Weights of a small encoder-decoder audio transcriber: 18400 steps.
Rows from block 2 of the audio encoder of a small encoder-decoder audio transcriber, named by matrix and row number. Rows with one number belong to one neuron. Each number is 128 + 24 x the weight over its row's rms, rounded and kept within 0 to 255. All counts start at 0. Numbers have three digits each. After the name is the row's rms in percent of the matrix's.
Before each neuron's rows are labels from the 100 clips, of 14848, where the neuron reaches its highest value: "peak on" is the class under the peak. Only what is clearly more common there than usual is listed. The data: strings of digits, spoken by a formant synthesiser in many voices. In brackets: how many of the 100.
# fc1: MLP up (encoder.blocks.2.mlp.fc1.weight, 576x192), inputs 128-159
# fc2: MLP down (encoder.blocks.2.mlp.fc2.weight, 192x576, transposed), outputs 128-159

peak on: /oʊ/ (98)
fc1.194 118:141132128165147067134098163130141137146119115047111163095137129100158157112127124163152094131107
fc2.194 147:137109124074134138143106110127155178142139127078166131188140142113104124131108144164094144147122

peak on: silence (93)
fc1.305 107:101122107108146136150116134108117119135103192104144104146141110132148107117096111098102107131112
fc2.305 107:094083111070102133137100088133109124096162143182145090098138097161112101119153138123103150101154

peak on: /ɹ/ (100)
fc1.78 123:134131116127145114148192152107148103133107106136090160103122123107141139115114087153158121149086
fc2.78 150:122105145068131141134114092145137153150144122118131122164148155130092088135108115159128106113157

peak on: /t/ (55)
fc1.280 116:128138100138150119132144111080142128156107144091113170111131131110161164129112114110139147142060
fc2.280 138:105119120112117119059087111121103123111132106145131125135152139107113116141141169144119094115124

peak on: silence (93)
fc1.84 091:100172111109159089132116126108099139138129138113130124106129094105138118097100092135109127151103
fc2.84 080:106135109149140096124146117114104127108124159115137097115175112106133171081143078171134120102130

peak on: /ɪ/ (63)
fc1.554 116:130159115170126091131081157154134107119120120092111143085157137109116129108138044129130100119110
fc2.554 125:156147176101137128120108137151126149140130169139165092145101146138121154137127164127087138096182

peak on: /ɪ/ (62)
fc1.392 111:109129097155150114097103162171133121108132123125093126062120119077127163128172078154121139125093
fc2.392 152:134112122114102111124151102170119109126150109203121128086118161142090124157173131106127146095125

peak on: /eɪ/ (58)
fc1.545 124:120151142132149123138100151094057150141124190137166108172164106127147113114122106100164123098154
fc2.545 133:141087143062100098122131120128137134146141112144146108101119140147114115131104147132091121125121

peak on: /t/ (66)
fc1.107 127:125119080142123121149110124094145131148139124092113137094118114072164159126128118095133142151073
fc2.107 157:115153123136132105113139093093155132142152066117120120171160118097117157153111183114117123155115

peak on: /u/ (61)
fc1.297 103:135133131161162098119090119121106101097141115085098133093119126093109127109130113115122078115082
fc2.297 096:133163120109176114133111131158110170145144119171121114091141106186119090082145157139107118121175

peak on: /s/ (49); /k/ (45)
fc1.565 076:093146068168159141116122162140132162138096140109119116149116114089177101118123096150160124141101
fc2.565 079:162163134101114157151162129096114126115128096179128111162126172189103086119097139115138156076143

peak on: /s/ (77)
fc1.71 114:144142080124095107112156141139147144146108112126145171094107131116132135121118130150136129152152
fc2.71 130:089071131109116152122110100128084116111142114123122160165167143130143131143137140165153133103156

peak on: /ɪ/ (63); /eɪ/ (31)
fc1.264 117:141127123153117072113084091140123115106136120093082148064137103097147149102147067151136111094098
fc2.264 138:125103168091110114098127098162089113146140145190151100119145164103109154138142121089113113078117

peak on: /aɪ/ (98)
fc1.177 110:138145119127144107189099124132137105112097119082085131127140150142094124103148083139124092142152
fc2.177 127:108078163109106124130148126158094138134163114135137142127100122148168124144107179137114158091171

peak on: /eɪ/ (76)
fc1.508 113:150170136109116073097107125151101111128114150113152069144126146080130134076123099113130073114144
fc2.508 114:119101116099115100146149124129112150167137156104172162146139090123154104159121109150141184108127

peak on: /s/ (49)
fc1.157 089:099119123149131111162184129112150128143079135139124124137108109102165129102107106123152134142116
fc2.157 085:101101127074115180077162102143141140148122117186162099166097112179130090123119148119124132145157

peak on: /t/ (76)
fc1.228 112:123123131147101114150146119055177109154113129078121132117109126094133178128115123098159113144040
fc2.228 157:111116133103097093102128110112127145154169073124138135111151125138098142136141189098113121128127

peak on: /oʊ/ (35); /aɪ/ (33)
fc1.79 132:125132131155146117085095135143158107102149138108082147101130114135141094108135142131133119133147
fc2.79 184:136106169076108112114113095147181129136176117100136128135140134129110148118138183146098124168158

peak on: /aɪ/ (67)
fc1.527 112:124160111150147133190166135083090122111079141143147105135125125131140141086107094142135130129097
fc2.527 100:118157125129130089067098128157144162157148122103106144059125108140102134129172143104079138139155

peak on: /ɪ/ (78)
fc1.299 128:137134130196116107115112155200132129147109103112083128097100154087117162127154084144135125116125
fc2.299 157:125112125079130118110130081227112158125180110116157129113120156140116168166173159122118160137202

peak on: /ə/ (39); /oʊ/ (26)
fc1.238 091:133135105136142130133105127119115148122090147115098112131111088105146096096100113118119105145126
fc2.238 080:103124102110143141118080098140115133133136154128112139122172121194113070149152119095132139093162

peak on: silence (88)
fc1.17 118:136130152151150104148144139128091160170097114119089142107124118142115107143074069112134111100113
fc2.17 122:118155110134161123161154093119122134123121126131141072133124102124105132163108119112113091132112

peak on: /u/ (67)
fc1.122 107:119175126170170108132120172121099169142139121121127171116133118135130090114119128145171126129169
fc2.122 118:138127096087100137111133071129122121089163127138142085140120120141123121097123177139102125130134

peak on: /k/ (80)
fc1.345 121:118141095152181138118099161170138150133115160124123128126101137099129107130158061138122148149130
fc2.345 160:153116131115095106147154127161135112115139077198134118102114157155110097126109209128123145121162

peak on: /k/ (95)
fc1.520 085:114132088167144145086094155169148140129109124117080135103092147109151118110135092137150137152108
fc2.520 121:135113148112112134145142129160132117091134114175155118153143164171124096095121164142119140105190

peak on: /u/ (90)
fc1.480 122:142126119107113050154114097076139118128134103122127141080097128116108113109095129137112104135114
fc2.480 134:122117103110117137119123110160116109086123162139163103166121162113096115090156097153114144124127

peak on: /ə/ (100)
fc1.216 120:123127107133119086116135139113129111114125147131119143096099134050128171112148084117126133158095
fc2.216 147:129078110103128168201112095056095129116110127133143143197154140187134159151104145120114147118160

peak on: silence (100)
fc1.38 071:107136103146172112115125128085092121115075120118125113098127097128128097084099086116111097116091
fc2.38 050:070114134114124107127114093086112105099126177162122139156157091144167142088134150111146153101156

peak on: /s/ (25)
fc1.418 116:134160142125167121151157154109120155175083135119148120135130119131091104128107052156148119139104
fc2.418 125:098101111106099133152139112151130127153112107173143098131172138120149080155121129138186128120116

peak on: /f/ (53); /aɪ/ (39)
fc1.358 116:152141120091162147107155120099074146145110149122145118153135120096179109077089086123156119143084
fc2.358 101:108143185108147123102131107183112117128156127079101165098136137108111144104130127124116128132143

peak on: silence (100)
fc1.309 102:123124116173114124076098125142116118130098150110076144097115096140129104135084112105118098082128
fc2.309 123:142140108125145125132124091135123131103124137157137105137123131156096130175134157133113097117146

peak on: /t/ (65)
fc1.538 115:136114081131150141146146137086138149143129165084156152119156118135157134129140114114163146124110
fc2.538 125:110129119125141131132131121070150129119139121122136115182143127123118120122099192137113114163116

peak on: /f/ (52)
fc1.11 105:117139122154129116157116144110092155157108135112119131130120078134121093129080116105145112083124
fc2.11 128:111116125104140121153127098114133129114142114121155109155136117149093125186116158132120098123127

peak on: /s/ (85)
fc1.551 102:139155109133118102168143110137126107138106104155105118080092127098097155130116118104089122139116
fc2.551 118:123136140092109117143077076136154184207171065137114147122162141127123104204119152114139151118126

peak on: /t/ (68)
fc1.435 113:133145086139138123158146110070138128151100113122122116112132117105148152117119110092128124151062
fc2.435 132:081135104134124099102098106098138145141143091106104124157158093105135143176113187107129118132114

peak on: /eɪ/ (41)
fc1.47 111:113134140103121131098109123124109126147099154094172093136130093125114092096105105114125078120156
fc2.47 136:117081141090135131126177101132105145117142135129161149119152154114133128143123095103109142128089

peak on: /u/ (99)
fc1.323 118:103132096137165099155101125099090135096133135123118146096109105118146109127128106181116149099147
fc2.323 146:141133094113093122138148102127127112102132065199149085137106126135095064127112139116132142143149

peak on: /t/ (44)
fc1.224 095:121134112140112088111137126122152141145112113103135142115119110082148167118093119100106094151106
fc2.224 122:084153134145085130092107104129161116120148084131102129151152150118083127162170150116138134146126

peak on: /t/ (73)
fc1.220 106:150146106146140120116118128099120140146113109109099138106094111078135154107117128072128123142077
fc2.220 116:103159142119122114107123078103141131137133082111141107161175115122097123139102164137105119139116

peak on: /k/ (93)
fc1.161 119:181111108122162129144098124161127101131131123143092136094092125115163108113136086131114153152108
fc2.161 112:113112111098100113153150110131132094122103100158147123113091155118092104105122092164086142139139

peak on: /oʊ/ (98)
fc1.131 136:133137132162137068140096171129152137163117101034103165096125141096137153113130122157159089151106
fc2.131 167:137106124079132139130116119132155171144132128089166127180132151106098119143089150170099130143123

peak on: /w/ (99)
fc1.181 091:126129126112100118141119130141105105107118191166108079105133113125157137103096135085121123071157
fc2.181 115:135132128089134125150142099159158125113143171140148114108152122171108130124152154129084112114181

peak on: /f/ (75)
fc1.343 090:103114156131138094111156145137075133148116124145126076134126125108137144098118128087132092113116
fc2.343 117:109114131120116150105139092123118124120153112071179124138119137124122131149152091152125175160130

peak on: /aɪ/ (47); /n/ (46)
fc1.64 111:116127148123133128138161121084100131141103143106151127147138096149146142111072134116119100102133
fc2.64 145:147108140112095154125171116157138104141171123196139135128162137111135091139144124127138197126118

peak on: /ɹ/ (50)
fc1.568 118:108144101157166141136185166110147123130107137133126162128102133110172144129110109164146141157074
fc2.568 128:114116143119108182114085136135102148141146139127135138167112157168108085139125133134120161090172

peak on: /f/ (25)
fc1.197 136:140123142088105114178131098127141168180083105143118121104142110125139110122087128117140100146110
fc2.197 134:170146143148131082081127143123130116116128146138142126117123156077080160098148109117127103098100

peak on: silence (100)
fc1.209 104:120120105141123121091094125142115115126109159116095123091111086138134098128085124097120097076143
fc2.209 127:134134119113143120119121087145124131102133135147132117139122132163095138167134167132104103121157

peak on: silence (98)
fc1.348 092:129123137143150124119114130093077145137117189111111123123140086136141101122085101096147103101115
fc2.348 095:064121070087134137184117083077090111100124149163166052149129101120096130138131141117117129121109

peak on: /eɪ/ (52)
fc1.308 109:103140111070124086111075100095099144094093152129129102123108074106116149107129112116073105131113
fc2.308 106:122097169104131157140097150144077194111177167161118172140138139176148126118133162134118163090175

peak on: /ə/ (99)
fc1.430 121:124126128139109089160126148114141116146127126126109147111111146047135175132151096105146138175075
fc2.430 155:138093148089132161186118097072103138140106129115148129208183148169123145149100141101115137128152

peak on: /eɪ/ (99)
fc1.454 110:134131123075127090124133111124128127125103172151157084103159096108103105083136093116098086094123
fc2.454 119:119157112133151085115156127131096090072135140141102178098179137108177149123156085163134120076101

peak on: /k/ (41)
fc1.158 106:125106093113111134118118094101133117117061122099121101143102129119135131105077107134108077165088
fc2.158 102:151136100133149099103111187125142112108133102149111168120136152112125161111154186137103129148148

peak on: /w/ (55); /u/ (29)
fc1.28 130:121144118137171104112081137105114168114140138119121150124142084131175093103121137140162114124169
fc2.28 160:144113096088100148130125080127131113104156144134132072141126106167139121113128179104105120131124

peak on: /t/ (73)
fc1.534 118:106146083147134121119118117077132131131117113117116135119100100080146155115122124103119144155081
fc2.534 138:086155120127125106104111086097144127131150076109122117148168120111105125160109193127120111146131

peak on: /t/ (68)
fc1.441 119:107101094117123147163160120071138137143127151079143145131107090132171143125123122134135160150093
fc2.441 151:114149144117129122104133106101144126125126091135137095175154145113088128122122181122089122149114

peak on: /ə/ (96)
fc1.189 111:098154123168135100127110154146125119127122123143144140106143132068103141104138075123139124143096
fc2.189 116:143103152095116141191144134090119145149140117121131145157148118186147135103084178126173139115155

peak on: /t/ (65)
fc1.163 111:130148110149132105155133123102154129169117107115110112104122154087129161128127122078135122156073
fc2.163 137:102137121111120087113123088105148151160160065112116122132164115117105151160119196105117102146121

peak on: /s/ (42); /ɛ/ (25)
fc1.302 097:120129122140128105122136112155128134130117131128104116121131108134165152111109128107134110108158
fc2.302 123:110108135105099144116115109171156125116152121097130128130157079174111129185153129144130121095173

peak on: /eɪ/ (63)
fc1.105 145:150151138098128119110124133148115138151099173088166104158145132139147112090117092101135072104164
fc2.105 164:109125163128102098094137123152123140118182128086176141114145100107110131141129124105119093129121

peak on: /u/ (38)
fc1.225 119:103126140132123130179160125099143100130123135085107150125117120130127175126136088102152113132080
fc2.225 136:104116171084070150128140090154116140161128079138114130129100112163087118143103161120113116100153

peak on: /ɪ/ (75)
fc1.19 123:140137129195122106116115161198125135153105102117087124092101152090114156126150083139127125108129
fc2.19 153:121112129077129115111128075228116157125182106117154131111125158137115168167171160119117161138201

peak on: /oʊ/ (87)
fc1.447 107:137129129133128071098100152128119122125131101100095168067113114081147110121127124191132119105125
fc2.447 134:143111110084138104160114087125149138110149136080160105163123132125134122111091152183110117142127

peak on: /ə/ (100)
fc1.362 113:133141152142147131132128146100104096116118172138106105158147147085178161118140104075138146140091
fc2.362 131:120121117118152152193143118078094143092132141124158118168159118162139158135098138115124148130149

peak on: /u/ (25)
fc1.18 096:106127125143152096169153134048091127133114147124163129140135094137136154123086130135132105098128
fc2.18 122:135104104101092137105148114183130105121185130181135120127148152104154100124158127128126194126141

peak on: /t/ (48)
fc1.126 116:132128107100115130122123125137121130128101128168152072127142126106095086117138099098101139145142
fc2.126 145:128094123128149129144134144089128135145160108116135137158139142151121113134094203121143146119145

peak on: /k/ (96)
fc1.452 101:133137072161148136112104143159142137124087131132103121105095148115158082108128082155149138144122
fc2.452 142:128101141098111141148144124151137114082129124170159112149142152173113088086106179140117132124184

peak on: /oʊ/ (95)
fc1.336 143:144128124146136053150100159125148155168116106046104167087130130098138158116126124154152086142099
fc2.336 173:137098129085125148123117122143155159145132133085161131172128147113102125141092151165101131140129

peak on: /u/ (52)
fc1.67 108:115167116122166100134102134088083113097127141128146121122164087104151115080112108116143154123142
fc2.67 091:133127111136125149122090112071153106120148161111119107166116108154143120114140141114148134155096

peak on: /s/ (74)
fc1.247 100:143141117104078096119143124142142147152104106152125122142174132125133132103107101108136124133154
fc2.247 097:125113119113077138159085106178116123149133111125106156114086116104121131136148122157116138103151

peak on: /s/ (42); /ɪ/ (34)
fc1.97 071:122143122140143096117129143135100120136102139101135128140121094073154136092107090127177081116116
fc2.97 070:104105159141091153130148135118132125150147108094168150136128136161143132174125114118137171113108

peak on: /u/ (69)
fc1.16 102:147126117120113105157154114130116105105115145101129121106085122098122170121130086108126089122094
fc2.16 126:109127153100111124126144076191124137163174079121106146096112139176106158186147177119132152131185

peak on: /ɹ/ (66); /oʊ/ (34)
fc1.134 137:136126130116131109151148123141148124129112104144131143108166139092131115105117119154126094165115
fc2.134 130:114124158108160114106076104139118134143168187091151143166155135099156108139115121166121140096139

peak on: /u/ (60); /t/ (25)
fc1.263 104:123166142112130097141198145122146149144131128164160098107137096143113147106109132082099114151125
fc2.263 117:116131111104101149090117103187143170136145140127127154116131152170112120149164152163097124117187

peak on: silence (93)
fc1.9 111:129138089137134151174121145114108133133072157086134103163101119121172086107091087132130098136124
fc2.9 097:092123119096150102133123114144096148124148144117152143125147113103150152092129085180147114138156

peak on: /oʊ/ (91)
fc1.260 126:133109124148154095121128166121133126166129104082089173086096155105147152119114127142148113141047
fc2.260 142:121122120088119142126092122123135160128168144147164143157179125152114107115127154138121141108179

peak on: silence (100)
fc1.535 102:120127125157129117097111127129112134139098160106094143104142075143123095134086113107116094078124
fc2.535 128:139137115125147125130130098130121133107125132152144103142117129153094129170127161132118098126142

peak on: /t/ (96)
fc1.451 130:147124063118106092107069090131094083074117140107097130104132129109131134101139097109094112128132
fc2.451 118:116112107128161102129097130122120095107085143082111104129113104120153163092145110144112086117123

peak on: /ə/ (99)
fc1.226 079:134120097150159134137086124087099105087095207124103105165136099116192130091117087126166123120122
fc2.226 067:130172109135151116143094098117086117120151133107113169087098173158122143158162112170157135098157

peak on: /u/ (98)
fc1.48 111:127133131166167095106107124084102128106128119092100143117106128101136114117125110184125126107118
fc2.48 149:148135115096111109139145090131114109090133103151171072124102123157094083096118146145118120124155

peak on: /aɪ/ (74); /f/ (25)
fc1.103 090:116118143124186121172161140067082138137123155104139124172148127124154120096067111119163097120131
fc2.103 112:145114144110089137125139117113164091150182106166152143136159154098109090139148112129113195173120

peak on: /s/ (31)
fc1.144 116:149183070107134109148170122102140140142098151140126123107108116107124138111095108125132112140097
fc2.144 112:109111139115097123118093126172102088137182155189136122136184154141153113140183149110141139119177

peak on: /eɪ/ (79)
fc1.34 101:080169131117142103112124123113101116125081146090168096179151108112132142091127100100132059108129
fc2.34 111:163163121141118144077073158160136173099174151125130155122117165123148105110133159101097151145139

peak on: /f/ (95)
fc1.327 107:112126096119108124122161090109091130127094133172146079128134113128115116100078134122112106052083
fc2.327 098:093139168093114136111123103146102122118142134152123119116155121076168136112166135121118195125129

peak on: /t/ (69)
fc1.21 124:122135078141135132135109129090143146147123117105113136109117123085151157120129122090124143156069
fc2.21 152:111149120124129100108133103088150134138145075107122110178152109094126144143100184123113116153115

peak on: /ə/ (100)
fc1.488 103:130128134124111112141121130104120109164118129117104117131134143075165153114141101079163128163109
fc2.488 120:156088121095155153184145114100096145098123148144168113177169146181134146136098136114096168121175

peak on: /eɪ/ (56)
fc1.57 112:116124128124149119114083116117089136127120150139147105162152145111159089111129096095158113118133
fc2.57 132:127069163051112092110127107157121151145160099120149126120149129119130101115093129105102104104121

peak on: silence (90)
fc1.70 117:133129147146147093144152136127090155163095110129086141103117118141112104144065075121123114106107
fc2.70 130:120153098135162134162147099122120140124117129128143069138117106139112125175108121113111096130122

peak on: /z/ (44)
fc1.156 082:133126106136134116101137128144119118137101135146110115128154128113164135089093117075154121135118
fc2.156 073:102101112130093153075116111128108102122111133169124122165116111123111103121111123125186144102124

peak on: /eɪ/ (87)
fc1.222 116:125124129131141076135071106117092119123136179115135109126163119118129133100146097095143083074130
fc2.222 143:138085157056097106097136120165108152149139127168151121119155134110120088114108123117091126088149

peak on: /ɔ/ (40)
fc1.544 107:119132071128136100121101101091052094078075159127097137139130105088162140092105109136120106097078
fc2.544 107:142136134153150152137099168139146134147114137082136175168159157107165151126127118123135139163175

peak on: /s/ (37)
fc1.504 080:139119120089119138150153140114125118140099172141141095133119113123170091089090123078149125112135
fc2.504 070:113152106165134112063134151144122085114154118129119143137139160104136106089129098150171172130120

peak on: /k/ (87)
fc1.132 120:112124105171121144090133140130128105079086125143092143120111110129181095077105088170137141110115
fc2.132 115:116193116141155098124137114112105110133106114076118105142148097142098127061128109082115103127111

peak on: /ə/ (97)
fc1.100 101:107153096139139111133134133129110104103101208138162111124147118102186130091124088100139135127127
fc2.100 080:116155120153146109049151152140116125080124141118164133129078127120126163078151099138137122141149